config.toml
model = "model that predicts nearness at each pixel"
image_size = 64
norm = "rmsnorm"
mlp_ratio = 2
moe_every = 2
slots_per_expert = 1
shared_expert = false
patch_size = [4, 4]
conv_stem = false
kernel_size = 7
loss = "mse"
residual_init = "scaled_by_depth"
precondition_frequency = 10
batch_size = 512
weight_decay = 0.1
Rows from block 11 of a small model that predicts nearness at each pixel, named by matrix and row number. Rows with one number within an expert belong to one neuron, the router's apart. Each number is 200 + 30 x the weight over its row's rms, rounded and kept within 0 to 999. All counts start at 0. After the name is the row's rms in percent of the matrix's.
Before each expert's rows are labels from the 100 images, of 14848, where the router gives the expert most weight on average: "top examples" is what is common among them. Only what is clearly more common there than usual is listed. The data: rendered solids tumbling over patterned floors. In brackets: how many of the 100.
# router: slot weights (model.blocks.11.mlp.router.weight, 8x192, trained with AdamW), inputs 96-191
# up: expert up (model.blocks.11.mlp.up, 8x192x192), inputs 96-191
# down: expert down (model.blocks.11.mlp.down, 8x192x192, transposed), outputs 96-191

# expert 1
top examples: count: four (48)
router.1,096,173,262,230,176,179,153,125,162,236,194,250,229,199,173,162,251,179,196,169,172,115,255,195,238,179,216,217,192,233,227,201,175,211,208,172,196,227,171,171,228,196,205,221,192,166,226,188,181,208,205,214,214,184,239,161,226,203,196,216,224,218,211,190,238,165,197,173,198,174,227,231,178,185,224,186,200,193,170,150,204,216,182,202,237,198,229,175,229,186,176,217,200,193,172,125,175
up.0,096,204,181,230,249,210,224,247,200,214,214,219,151,173,204,199,179,224,240,267,167,199,159,234,130,185,250,162,230,178,181,164,181,193,239,165,169,208,209,267,184,212,239,210,194,199,206,232,106,218,197,202,151,199,200,206,194,206,197,166,166,190,209,187,200,172,172,214,233,204,227,201,238,152,205,246,194,218,221,206,130,208,191,192,197,166,213,200,151,279,159,185,258,186,205,215,163
down.0,107,191,174,182,201,241,188,246,192,164,248,186,215,229,155,200,181,203,170,204,198,205,284,253,244,169,139,173,163,193,174,226,204,219,227,206,170,212,170,232,269,177,221,224,221,159,212,202,187,209,239,205,224,201,175,152,179,176,200,242,211,234,205,200,176,165,230,156,218,204,186,252,244,204,223,223,231,232,167,146,200,200,208,186,179,165,237,234,165,228,205,186,203,242,221,197,167
up.1,109,144,181,219,203,160,200,209,159,302,240,152,199,155,245,259,197,200,153,160,203,144,184,182,176,163,191,177,184,213,223,271,177,162,251,236,211,197,245,208,218,196,202,192,169,210,163,205,195,240,188,167,170,215,200,235,171,220,201,162,126,185,248,231,165,193,246,191,176,201,242,202,172,211,164,178,227,215,189,222,194,212,193,197,197,154,192,173,176,177,126,195,158,234,201,154,218
down.1,115,197,216,180,138,186,214,210,122,228,234,156,213,231,207,235,201,185,156,215,146,189,202,172,233,177,190,205,152,241,219,145,214,184,201,209,222,148,173,195,205,159,233,200,170,158,215,192,193,199,202,145,245,215,222,169,168,234,195,262,226,213,207,179,189,175,244,213,138,175,204,212,212,226,204,180,194,221,217,141,140,243,209,165,158,212,184,196,176,272,202,166,215,226,187,210,228
up.2,103,231,203,227,226,190,211,191,221,168,200,176,206,183,175,197,168,227,166,211,248,179,204,222,205,184,194,238,230,178,173,237,263,200,194,230,199,177,201,211,225,232,183,216,217,247,189,194,212,203,180,191,148,200,238,228,151,258,199,192,166,214,196,196,201,181,242,206,189,203,158,205,198,167,153,219,157,210,174,193,198,199,251,199,206,196,173,200,234,192,200,178,209,201,168,228,211
down.2,097,208,213,275,205,176,154,166,219,226,141,202,203,191,188,183,242,221,173,213,240,218,207,244,262,181,179,276,232,182,247,189,195,252,173,180,157,195,215,191,235,240,222,186,221,220,177,223,219,181,211,240,228,164,208,187,192,197,258,193,227,152,164,223,185,206,194,209,219,207,160,174,172,204,227,190,190,167,192,188,223,184,210,244,226,186,177,149,174,197,232,205,186,214,220,219,217
up.3,110,173,188,240,241,180,202,217,175,237,189,195,234,190,202,171,223,186,205,182,241,182,206,214,197,224,176,236,219,222,165,262,195,198,192,148,236,212,217,176,157,176,176,159,182,239,233,215,194,183,160,197,265,204,226,216,235,215,191,211,205,210,209,261,205,229,169,217,205,184,197,190,222,167,182,212,228,214,186,206,171,213,125,237,217,215,170,248,247,194,196,160,205,165,246,196,228
down.3,083,186,227,158,256,198,213,147,189,232,212,239,182,197,164,140,214,180,151,193,162,192,176,196,187,218,187,185,172,245,228,184,223,201,181,153,171,198,203,205,182,217,176,193,226,182,150,164,191,196,191,165,270,197,234,197,226,156,195,224,150,203,204,237,216,205,180,181,222,165,186,216,155,178,256,167,292,219,228,222,204,138,260,189,248,233,178,213,191,194,203,189,135,212,160,176,231
up.4,083,172,207,171,194,212,211,194,170,166,202,225,184,228,146,187,254,258,185,201,228,200,235,238,187,227,196,195,243,213,213,152,179,210,145,139,186,204,183,247,218,242,200,156,218,174,185,207,207,167,215,232,198,237,242,171,224,216,214,245,179,258,172,203,174,202,189,159,195,231,194,168,200,212,217,185,240,159,172,180,180,201,207,262,171,246,174,214,225,182,209,204,214,182,207,179,201
down.4,081,160,129,167,193,153,221,205,170,210,246,232,201,224,188,229,206,191,222,196,192,152,180,189,94,172,170,177,166,220,176,236,185,142,203,192,158,162,167,156,171,218,233,205,181,204,168,129,218,199,112,262,166,192,296,189,226,211,156,169,207,218,200,207,214,189,191,202,195,155,164,211,169,239,211,213,230,195,160,204,218,150,225,193,221,214,171,132,212,162,235,220,232,183,175,184,182
up.5,108,272,185,239,214,264,203,188,208,205,200,192,252,189,226,186,189,212,210,212,227,250,151,162,190,172,159,248,155,185,176,234,267,120,198,204,217,154,184,235,183,199,191,249,172,222,193,179,214,205,170,170,179,166,219,202,200,149,210,223,171,191,219,148,179,227,214,205,136,182,187,179,183,204,195,201,182,214,201,194,209,236,245,210,179,167,135,104,175,271,204,233,239,250,179,204,216
down.5,085,215,153,182,180,198,172,223,182,201,224,259,205,197,198,143,193,159,194,228,235,216,227,188,222,242,175,158,206,171,199,209,218,217,214,173,200,247,160,169,212,212,212,213,201,180,210,154,224,212,239,207,192,237,212,180,180,192,219,178,177,214,210,185,183,148,186,274,159,156,201,151,240,205,156,207,137,124,142,230,253,219,157,162,144,158,226,179,182,168,187,219,227,249,168,202,219
up.6,111,213,186,175,174,185,236,219,226,155,192,206,198,160,212,209,174,227,199,173,210,227,180,209,225,181,206,237,189,211,204,210,256,191,159,188,224,204,237,168,234,214,148,193,153,161,198,237,213,295,184,222,248,196,183,201,211,223,192,167,261,133,213,230,185,223,178,220,173,193,168,226,219,199,191,164,219,167,208,175,213,181,187,232,178,228,178,266,197,177,226,218,233,210,182,191,222
down.6,112,241,181,238,193,192,222,196,248,160,171,194,174,179,197,232,182,212,216,193,186,190,216,163,194,224,217,219,179,142,152,214,179,207,177,158,162,175,206,230,223,143,155,193,175,185,258,230,173,175,213,190,191,222,178,231,208,198,124,217,156,188,229,217,176,229,142,225,175,182,177,213,242,196,166,191,169,225,251,228,160,177,225,170,198,243,192,190,121,181,158,187,229,212,265,271,199
up.7,106,216,186,257,142,181,198,223,179,159,175,231,159,175,214,174,154,186,178,262,199,153,162,205,191,230,209,218,179,145,217,164,156,182,219,217,239,132,243,203,237,184,234,177,215,249,203,197,211,257,189,199,177,211,225,192,138,214,179,227,212,211,290,186,160,179,234,174,204,195,217,170,229,182,158,187,177,206,224,177,156,190,216,198,204,200,158,166,230,185,206,183,232,210,209,256,241
down.7,101,202,195,237,242,190,224,206,164,190,169,128,182,199,204,218,131,205,164,156,237,182,243,223,232,177,213,151,213,179,242,140,213,190,183,207,227,242,187,272,178,208,184,191,240,268,188,214,160,207,204,226,245,136,214,213,182,213,198,152,220,182,152,205,173,236,219,198,245,214,223,174,182,238,180,196,193,192,186,207,189,225,206,214,222,166,167,243,204,245,239,207,167,240,234,205,212
up.8,103,171,240,152,194,167,189,189,177,193,219,182,217,236,217,266,223,234,168,252,204,221,174,203,176,215,250,230,228,195,223,198,211,158,225,199,207,213,187,217,209,184,142,160,171,179,222,177,219,202,182,242,190,232,185,198,221,186,236,200,228,182,188,236,168,225,197,185,183,239,157,150,129,250,201,217,265,251,183,201,187,176,208,229,210,205,203,198,228,185,262,241,148,207,227,165,207
down.8,096,196,225,196,184,199,198,186,221,164,265,211,204,166,230,233,238,267,250,180,213,181,212,211,143,171,165,171,197,226,209,235,216,160,191,180,157,159,155,216,214,284,197,178,167,155,167,191,239,243,222,227,194,208,221,227,226,225,177,227,183,212,150,209,225,212,245,200,232,186,182,231,231,220,206,164,212,242,178,183,215,161,161,230,203,243,201,219,234,195,174,169,167,205,151,179,205
up.9,083,129,222,139,231,189,196,177,214,238,151,234,234,194,224,192,231,193,182,144,217,187,214,223,183,191,205,224,181,242,216,223,222,145,183,162,216,196,177,219,164,203,234,158,193,221,225,205,211,179,220,206,138,236,182,228,185,260,204,221,207,227,196,211,185,204,200,178,249,217,173,203,97,163,193,174,174,230,171,176,185,186,199,183,183,189,164,212,215,204,164,192,216,243,203,199,177
down.9,087,159,168,183,181,191,204,161,218,233,220,226,172,166,167,171,217,198,132,193,159,137,198,217,117,212,156,148,215,183,212,186,238,206,113,158,199,223,217,173,190,218,212,181,219,245,195,192,172,211,172,226,183,216,234,227,240,200,201,162,193,162,192,220,218,201,198,210,176,189,134,168,186,184,219,196,205,185,246,219,192,113,199,202,204,215,187,222,219,198,191,191,127,234,213,196,192
up.10,102,224,183,202,222,228,219,198,200,202,184,159,198,221,118,197,146,145,187,177,197,204,201,196,182,179,159,224,167,182,218,219,190,210,221,195,209,169,250,193,186,266,172,202,174,164,133,268,221,255,225,186,128,172,200,233,226,206,191,189,200,177,205,227,193,174,232,205,134,229,198,212,208,216,235,190,133,238,161,249,199,217,232,216,183,175,239,155,166,198,194,186,181,210,175,216,258
down.10,115,200,236,214,207,218,231,168,212,205,205,170,180,201,168,164,242,156,229,219,176,194,219,243,229,180,190,213,214,202,237,181,197,195,238,254,160,156,198,192,218,180,204,191,214,176,200,232,167,219,207,176,216,221,181,268,213,272,141,192,165,140,171,249,225,197,218,175,186,191,171,215,183,208,219,188,193,209,221,194,163,211,202,198,224,251,206,242,180,199,216,180,200,221,152,159,196

# expert 7
top examples: count: one (56)
router.7,106,192,216,201,206,234,213,260,165,194,178,194,219,192,233,192,247,204,238,195,218,144,208,201,269,188,212,161,227,145,211,197,198,153,197,153,222,186,323,175,193,224,220,191,151,147,206,200,191,232,183,210,163,152,162,207,231,195,234,176,219,169,257,228,184,195,191,187,217,219,197,168,203,205,198,158,153,198,173,195,204,211,218,227,174,202,210,165,252,183,255,186,184,222,199,230,158
up.0,098,217,189,228,196,206,153,189,189,208,262,228,201,187,232,166,233,253,221,208,169,199,232,162,164,165,207,232,198,222,129,191,213,202,191,205,195,194,185,158,228,183,177,206,175,245,218,181,240,218,192,176,159,207,162,186,257,195,189,206,216,172,214,239,207,186,187,210,186,164,202,202,255,214,177,240,155,189,243,153,169,209,229,150,244,161,200,176,237,170,177,263,277,192,174,180,195
down.0,100,194,226,226,164,205,206,204,131,230,174,203,204,184,165,199,177,228,179,220,215,199,219,157,233,222,218,168,136,219,152,196,172,169,182,221,198,234,227,211,192,204,140,214,204,195,186,156,219,251,203,145,225,183,234,173,259,170,184,209,168,184,223,229,240,187,274,225,228,214,223,219,203,159,203,210,244,227,221,228,244,210,157,99,273,224,213,192,166,179,229,229,202,227,175,206,209
up.1,076,189,227,227,193,171,207,203,206,223,196,170,251,191,230,207,160,220,199,219,192,168,221,205,210,205,216,238,254,237,231,213,184,202,198,190,184,196,204,183,207,173,195,152,249,187,191,189,226,222,240,192,247,249,164,208,222,177,176,199,175,246,208,171,192,186,211,173,195,186,167,158,270,143,213,183,180,181,200,245,226,223,226,180,236,174,223,154,196,218,181,290,163,159,169,187,207
down.1,089,194,194,183,186,193,169,96,186,195,221,177,166,190,225,194,166,198,212,219,181,199,172,207,202,291,216,177,182,210,234,211,189,131,197,230,225,245,222,266,178,168,175,212,220,186,205,196,164,201,182,222,183,207,206,208,198,201,192,175,172,176,198,250,213,242,223,220,164,161,145,218,253,193,183,210,205,201,247,158,217,151,244,222,211,209,189,195,258,184,240,170,202,192,185,148,205
up.2,082,177,236,181,177,215,215,165,191,175,197,120,184,156,158,201,178,265,138,234,225,174,232,227,178,158,212,205,169,186,159,200,228,173,172,162,202,147,161,229,201,220,222,234,172,159,135,209,227,208,148,187,204,223,146,239,214,187,178,192,186,182,159,161,214,229,225,189,200,183,249,182,235,177,161,251,174,202,200,172,180,144,210,205,195,139,181,201,175,223,159,218,240,194,212,187,177
down.2,086,155,161,193,227,215,218,199,213,153,173,174,203,241,198,167,207,183,196,221,186,166,132,164,235,248,131,213,172,192,270,191,251,203,172,195,239,214,239,176,205,226,222,211,226,225,172,177,242,194,218,216,220,198,147,215,238,233,177,276,196,188,222,249,213,224,199,233,224,191,220,169,173,243,213,188,197,210,208,184,167,244,209,167,234,165,193,230,243,167,172,156,210,217,248,187,182
up.3,104,200,235,208,155,187,235,162,201,249,249,196,250,207,220,262,236,156,198,214,162,123,204,243,179,170,222,225,253,214,221,202,216,227,206,224,220,183,200,248,201,156,146,178,169,210,213,210,220,214,188,203,249,207,155,232,242,175,251,185,194,194,165,181,215,138,179,228,188,207,181,227,204,229,223,205,183,205,206,186,157,200,234,229,186,188,211,230,255,202,192,183,266,182,163,219,211
down.3,104,245,266,210,153,173,205,138,166,237,215,195,191,251,178,182,227,182,212,122,161,200,184,275,244,193,216,207,193,251,202,196,202,180,214,210,229,199,173,232,190,161,199,160,220,182,173,230,189,163,224,292,168,225,195,198,279,203,136,147,176,195,193,177,273,232,213,244,146,224,181,184,200,189,160,197,201,163,214,206,213,204,215,210,147,175,250,193,231,203,229,178,154,161,174,139,205
up.4,117,161,189,200,186,155,185,167,238,231,256,200,216,164,191,137,235,222,190,211,177,225,205,119,222,189,239,150,169,217,226,193,177,230,203,197,207,155,177,183,179,143,201,192,207,195,229,164,252,240,180,227,237,205,262,157,203,203,148,185,195,199,189,224,128,202,215,192,232,207,203,187,197,169,221,172,237,168,182,223,225,226,179,189,165,233,180,232,150,228,184,161,203,177,187,209,195
down.4,109,206,225,226,196,168,190,196,241,199,228,233,179,157,237,172,135,223,227,203,194,266,236,150,194,192,192,212,225,160,223,191,180,161,134,230,150,141,234,208,233,227,228,207,204,196,246,167,207,183,203,180,172,169,238,161,172,215,199,169,206,214,184,204,201,183,172,208,158,195,187,218,191,172,210,181,195,194,173,199,193,196,235,215,157,196,247,233,202,218,224,170,215,171,218,207,218
up.5,102,211,174,185,193,175,189,206,151,201,204,215,225,211,214,191,215,206,182,225,209,279,203,187,205,175,189,212,213,219,182,202,214,231,187,219,178,192,210,218,197,215,145,245,186,182,245,203,192,260,193,236,161,204,200,197,169,245,181,188,240,207,143,206,200,236,202,188,188,145,225,203,283,157,268,249,205,138,247,234,225,121,180,159,190,217,218,161,206,221,201,227,204,191,184,184,224
down.5,100,197,239,204,200,160,214,198,169,205,161,201,201,211,246,224,157,230,180,195,170,244,221,182,206,205,155,229,147,186,196,154,208,186,247,165,253,165,240,196,177,170,170,214,127,190,201,198,182,212,250,243,227,227,186,207,155,151,175,291,196,166,207,249,203,238,262,185,219,225,188,198,242,179,185,171,221,193,243,283,214,183,189,198,213,195,238,223,191,157,189,198,161,208,167,181,226
up.6,089,195,206,174,183,214,226,186,230,251,218,198,202,147,210,191,196,179,207,192,224,177,206,196,205,188,170,218,220,209,156,194,200,195,213,183,262,235,174,242,191,148,213,231,231,164,160,238,150,224,198,182,220,226,163,178,149,151,195,195,189,189,198,186,175,182,188,194,152,204,174,237,198,213,158,241,192,163,256,200,149,209,183,181,227,189,219,209,203,113,214,207,180,243,238,190,234
down.6,111,203,234,198,209,178,205,199,258,200,211,189,219,135,194,153,271,179,217,170,215,246,188,138,245,234,166,208,246,172,216,196,215,213,168,183,215,204,231,127,193,186,224,239,200,193,185,157,262,228,205,203,186,168,220,146,200,193,165,210,192,229,185,189,206,237,179,197,158,212,191,196,122,181,203,179,135,255,156,207,202,190,168,195,253,159,221,183,253,219,184,162,196,214,216,187,235
up.7,107,231,154,253,190,177,220,192,228,189,147,222,239,182,159,151,183,219,153,198,247,205,216,201,196,256,194,210,206,201,210,199,245,185,207,204,211,240,214,196,244,197,200,223,183,209,180,216,198,219,144,174,161,187,142,181,190,203,171,271,152,157,211,219,160,211,192,220,236,152,214,195,191,167,210,220,178,178,206,254,184,206,158,160,264,244,196,111,241,213,231,216,212,158,183,220,128
down.7,099,131,215,253,195,249,228,215,193,234,229,277,214,181,260,177,174,255,220,228,244,175,185,156,193,240,164,197,196,185,186,207,187,151,213,251,230,197,258,194,208,213,202,213,203,176,152,218,196,219,152,161,217,195,207,186,219,173,180,193,187,262,178,196,240,199,188,163,215,161,202,199,223,194,192,178,232,185,257,160,197,243,184,109,238,187,239,220,218,210,258,273,234,179,187,195,205
up.8,106,207,191,214,188,152,247,199,279,239,186,266,206,195,169,144,191,254,164,247,149,153,171,265,217,200,226,188,224,218,238,212,166,224,196,194,177,218,176,206,176,173,182,174,191,161,215,223,170,208,205,247,223,207,198,219,242,176,128,194,226,192,180,215,228,166,234,217,153,200,170,210,235,208,200,181,128,207,197,237,183,177,187,257,209,198,226,130,209,232,171,243,246,129,186,166,189
down.8,099,237,241,180,182,199,201,173,245,201,234,212,176,163,185,230,164,226,215,203,177,258,235,203,200,210,255,205,181,238,192,156,140,177,206,276,168,215,197,188,222,201,182,201,202,257,253,258,172,184,204,129,268,216,208,180,246,223,190,204,175,204,234,129,221,201,261,194,185,191,229,154,240,185,225,153,221,227,199,171,182,205,214,149,194,220,196,179,128,205,187,180,196,178,176,231,205
up.9,098,177,195,180,169,138,195,191,201,145,203,240,204,223,190,199,136,213,173,223,163,270,219,188,231,231,171,165,154,220,216,243,192,241,237,229,219,196,212,187,251,175,210,171,214,237,193,201,194,202,262,210,212,220,229,210,196,141,171,171,204,199,149,177,191,210,212,228,167,219,194,189,216,182,189,199,172,208,237,223,191,214,207,201,199,253,205,202,163,176,202,235,198,177,175,203,183
down.9,101,186,232,219,225,217,192,165,184,171,235,189,192,182,195,195,140,225,151,220,203,191,157,185,189,213,199,193,135,246,182,229,208,210,213,230,233,215,201,265,197,166,182,196,212,120,210,230,188,208,213,191,169,228,223,187,188,184,182,130,170,218,196,193,188,205,142,201,141,198,158,248,217,212,171,179,188,214,251,182,243,162,192,263,176,221,208,205,210,227,264,179,214,226,215,215,216
up.10,106,182,266,193,200,158,175,202,248,177,219,167,250,178,148,177,209,216,217,225,269,271,202,200,192,197,230,227,241,214,193,195,216,183,174,162,201,193,199,197,212,177,184,194,225,198,240,243,154,191,225,193,215,180,231,145,180,274,166,217,203,169,196,213,188,171,120,185,196,193,219,190,213,222,253,221,204,135,189,155,174,208,236,188,169,176,236,218,181,218,209,187,211,180,243,213,199
down.10,094,242,196,213,214,189,164,263,148,185,145,141,189,200,248,181,180,190,194,137,175,187,181,189,168,199,239,252,198,251,214,133,181,253,191,248,213,213,182,243,121,218,146,222,211,197,228,217,199,150,137,254,204,197,275,195,190,231,185,185,186,195,213,216,172,186,252,168,197,217,207,234,198,243,221,159,203,194,207,250,187,225,160,221,204,171,213,167,183,209,189,194,170,196,259,182,210

# expert 4
top examples: count: one (71)
router.4,085,151,193,218,185,172,215,210,208,179,208,183,212,174,158,198,193,207,174,180,217,154,202,202,223,214,209,235,181,245,199,189,160,225,193,131,250,210,303,213,168,194,173,183,197,196,191,222,177,210,193,207,223,113,185,212,183,209,191,217,194,264,199,263,241,181,200,189,183,216,238,243,183,180,138,152,206,189,166,211,231,236,178,207,185,166,195,196,205,166,142,120,169,220,197,151,168
up.0,098,187,200,186,209,211,174,156,277,238,199,216,220,134,183,206,213,191,177,184,208,186,209,239,175,221,244,229,206,186,237,142,222,187,159,207,197,142,183,172,191,146,212,221,232,245,175,186,211,189,193,198,201,180,180,200,161,178,191,161,218,175,209,167,183,131,228,194,196,183,277,214,178,192,195,194,141,152,196,223,195,207,203,228,264,205,190,200,225,246,189,171,214,218,195,190,257
down.0,089,180,221,165,224,200,190,226,166,205,192,232,246,231,170,211,262,215,195,171,171,193,203,193,182,175,197,206,206,211,147,193,203,175,185,207,171,211,216,179,133,173,209,232,212,203,191,168,262,221,241,250,251,217,180,221,191,202,210,235,133,141,161,215,165,187,173,228,235,215,222,178,219,191,246,231,148,181,205,242,205,200,215,260,192,168,200,221,163,232,225,177,174,196,205,220,227
up.1,084,207,164,190,226,249,173,226,206,187,218,288,178,216,160,238,191,207,186,225,206,186,205,192,173,213,159,201,190,171,131,234,187,198,247,184,215,235,178,179,224,227,224,154,189,236,225,193,193,221,214,219,166,235,256,260,150,218,137,165,219,177,219,207,214,257,145,204,265,218,193,242,217,203,154,217,201,172,185,188,153,184,191,228,246,207,201,230,179,233,186,228,252,225,162,220,148
down.1,103,212,226,217,185,243,242,209,218,243,161,245,125,143,176,203,207,218,184,227,215,237,199,202,198,237,226,233,258,232,237,185,126,220,196,202,195,211,205,280,237,242,201,201,146,116,189,221,257,196,188,213,172,150,177,218,137,244,196,229,191,196,223,127,161,208,206,171,218,190,191,201,232,172,180,226,189,156,165,226,226,179,201,222,165,181,214,194,205,187,200,203,217,267,215,206,168
up.2,093,240,172,200,217,209,205,150,193,221,197,187,219,178,179,160,228,271,223,196,219,214,225,196,204,192,192,203,170,212,181,187,175,204,190,220,141,194,174,191,173,142,223,202,204,231,143,204,181,226,191,217,206,201,195,239,209,265,163,249,212,243,195,237,198,166,184,176,184,184,260,181,293,169,161,186,264,188,165,194,210,227,247,208,224,175,167,252,176,216,209,259,206,189,221,166,168
down.2,085,187,193,156,261,209,172,211,189,198,223,191,249,206,213,201,210,164,207,247,234,157,236,190,91,209,203,196,160,218,156,177,220,201,191,170,239,210,177,141,181,204,182,166,211,214,168,157,178,206,200,229,181,209,190,244,153,222,188,220,150,219,200,223,216,144,150,199,201,185,257,213,136,207,187,209,200,229,211,271,222,163,199,206,199,183,143,170,242,209,206,181,183,256,154,186,225
up.3,097,183,236,244,168,186,187,186,230,164,211,200,225,253,183,157,250,202,161,231,253,163,178,182,193,169,232,193,160,213,194,138,211,167,165,162,221,184,179,202,188,223,204,214,200,222,207,239,262,208,166,228,250,201,168,213,193,239,248,246,201,182,213,214,161,162,191,168,201,222,193,171,112,199,147,189,156,231,169,181,237,256,205,153,197,200,178,154,222,201,182,191,173,264,183,147,202
down.3,107,207,154,244,213,224,215,201,183,204,171,180,187,157,217,235,242,191,205,231,175,96,224,183,171,188,189,232,153,158,170,212,195,189,248,205,150,184,224,206,198,233,190,164,215,203,197,219,207,193,194,234,217,230,201,191,176,147,215,224,185,198,167,221,257,220,236,198,227,180,164,212,160,223,235,160,171,183,172,187,181,171,173,173,223,191,109,211,218,157,194,230,265,178,221,230,212
up.4,114,226,153,150,215,216,201,252,163,199,198,202,172,200,144,261,168,243,198,211,225,167,202,163,202,190,249,162,220,204,218,210,153,204,205,184,146,209,202,239,215,245,214,145,167,172,202,161,236,194,208,240,195,213,169,162,183,258,222,140,218,206,211,169,189,253,193,177,212,198,221,178,191,207,172,211,222,209,179,234,185,165,181,197,187,208,183,196,239,111,202,193,193,227,202,224,255
down.4,103,161,237,229,177,212,209,156,192,208,231,136,176,150,182,210,200,166,175,238,164,202,176,187,190,174,185,224,208,178,186,190,177,222,167,179,158,233,197,202,170,212,199,182,158,183,206,150,227,176,329,198,201,212,220,184,209,217,240,172,218,190,181,179,200,229,190,169,179,194,216,199,153,185,234,203,219,166,201,234,206,235,220,239,194,248,198,174,128,247,221,189,154,190,145,205,208
up.5,089,215,196,234,209,185,212,189,207,211,189,178,217,176,160,229,222,211,225,210,154,199,256,198,230,196,222,196,201,166,203,243,201,213,257,166,216,177,202,176,154,218,215,105,178,167,208,171,199,188,212,243,259,171,214,173,193,225,192,194,175,172,169,195,198,133,231,234,180,222,138,186,209,259,204,199,245,223,199,201,211,225,199,237,274,196,142,204,173,222,157,202,290,218,261,242,202
down.5,089,157,239,198,220,199,211,127,164,213,183,140,193,203,165,170,252,231,227,132,179,150,218,187,153,218,198,135,186,182,182,208,215,209,192,210,207,226,211,176,183,154,201,256,220,165,216,212,169,182,229,241,242,219,187,250,208,227,185,183,126,189,190,187,168,226,149,203,167,190,203,220,209,211,238,206,198,233,184,233,190,191,163,210,233,253,176,169,110,213,249,140,189,215,153,165,215
up.6,086,193,207,141,203,244,171,150,249,194,216,212,159,186,233,241,221,202,179,175,229,223,201,240,175,237,183,208,156,199,191,240,243,189,228,169,221,224,203,175,179,198,157,224,208,176,201,187,156,219,210,195,202,183,183,164,205,205,199,223,201,252,185,218,208,213,259,181,174,215,186,228,265,199,209,241,174,218,263,199,188,264,170,203,250,190,135,189,190,226,220,189,216,157,168,212,199
down.6,069,215,200,202,221,203,155,183,195,202,294,183,217,218,227,220,176,201,219,200,193,159,216,174,87,154,193,129,197,180,201,215,236,199,200,255,228,217,174,183,159,233,195,189,233,179,179,135,273,237,236,206,179,231,181,223,237,231,190,193,158,202,199,235,221,199,140,203,160,184,220,196,224,235,201,202,154,182,214,231,180,188,168,187,188,176,202,172,155,238,225,187,201,190,205,198,230
up.7,105,231,185,277,178,179,164,166,173,178,186,180,197,144,211,190,186,152,212,195,213,244,241,225,222,158,210,209,173,170,194,193,194,194,241,250,170,161,163,170,234,192,219,222,214,217,199,180,226,216,163,143,204,244,179,220,208,152,196,171,197,153,231,190,182,211,187,199,261,154,201,173,177,179,185,223,215,209,249,203,161,194,192,150,226,200,151,208,234,167,178,243,252,172,249,260,163
down.7,111,234,222,141,241,173,232,136,219,238,173,215,181,185,133,236,234,166,200,248,194,237,210,173,243,186,228,191,254,190,232,211,160,196,192,211,231,229,247,199,231,163,167,218,236,155,208,189,145,215,175,216,199,202,197,165,188,189,227,199,195,208,188,209,216,210,228,200,209,205,133,172,173,204,220,242,203,237,154,157,215,197,168,136,275,159,222,192,219,210,217,221,268,213,183,160,187
up.8,088,223,204,188,198,196,202,220,204,187,216,244,225,232,173,231,253,234,182,230,206,228,162,233,196,184,155,212,159,190,204,156,204,212,210,264,213,191,191,134,233,228,207,204,177,196,151,238,150,194,210,144,169,186,247,187,187,271,103,238,233,177,216,222,228,189,179,189,197,203,210,150,246,154,199,203,223,243,138,199,241,187,241,196,179,184,209,227,221,209,178,194,160,208,198,221,137
down.8,087,198,136,234,220,262,136,216,164,209,206,181,228,185,176,189,200,192,169,171,218,231,237,211,137,214,220,239,159,134,209,186,197,229,197,155,173,154,149,229,167,278,225,217,228,167,186,169,192,216,247,188,195,200,177,212,209,212,164,198,165,183,222,193,254,197,153,201,196,202,199,169,208,170,203,250,195,180,245,189,207,251,203,246,248,221,147,176,222,231,192,169,176,229,148,171,181
up.9,114,201,195,139,209,200,171,169,214,208,178,245,170,179,243,180,236,208,178,206,169,180,147,219,161,235,172,182,206,182,173,189,192,198,192,196,197,219,170,139,211,239,141,159,264,261,260,221,187,161,198,174,176,247,184,177,167,219,172,147,169,187,226,187,212,213,215,220,167,198,205,210,220,187,175,198,223,222,164,219,167,203,213,243,211,190,183,235,181,202,183,203,153,208,164,213,238
down.9,102,225,236,252,173,215,212,167,184,235,148,199,204,155,206,225,221,214,206,198,213,166,202,167,196,239,194,192,229,174,222,188,175,218,252,176,217,226,199,216,217,227,146,190,227,149,187,177,213,223,204,225,224,122,177,244,210,221,170,233,194,234,218,181,177,194,142,162,146,178,176,199,235,187,203,219,219,180,184,231,233,249,180,187,229,245,139,224,189,167,231,181,185,210,178,194,122
up.10,114,181,242,111,260,183,154,224,155,186,204,178,208,223,209,216,185,112,206,183,176,211,217,128,191,204,181,186,159,215,222,262,228,201,252,202,126,233,202,204,190,199,164,201,219,186,254,223,193,179,244,198,176,179,192,189,185,192,195,172,201,194,167,159,214,185,224,164,128,193,158,182,176,197,205,220,158,196,175,180,235,225,220,174,271,188,230,210,216,116,194,200,198,222,134,197,215
down.10,093,222,263,208,209,211,180,154,193,185,249,194,145,145,242,155,224,221,189,152,197,242,146,211,212,221,191,138,259,220,225,190,241,141,192,194,206,212,179,202,186,223,152,189,153,143,228,122,218,186,252,204,195,152,206,221,178,215,207,207,188,201,192,170,143,212,213,203,198,207,236,204,196,141,263,189,196,183,242,228,167,196,199,267,236,203,246,218,168,209,161,206,124,179,183,193,202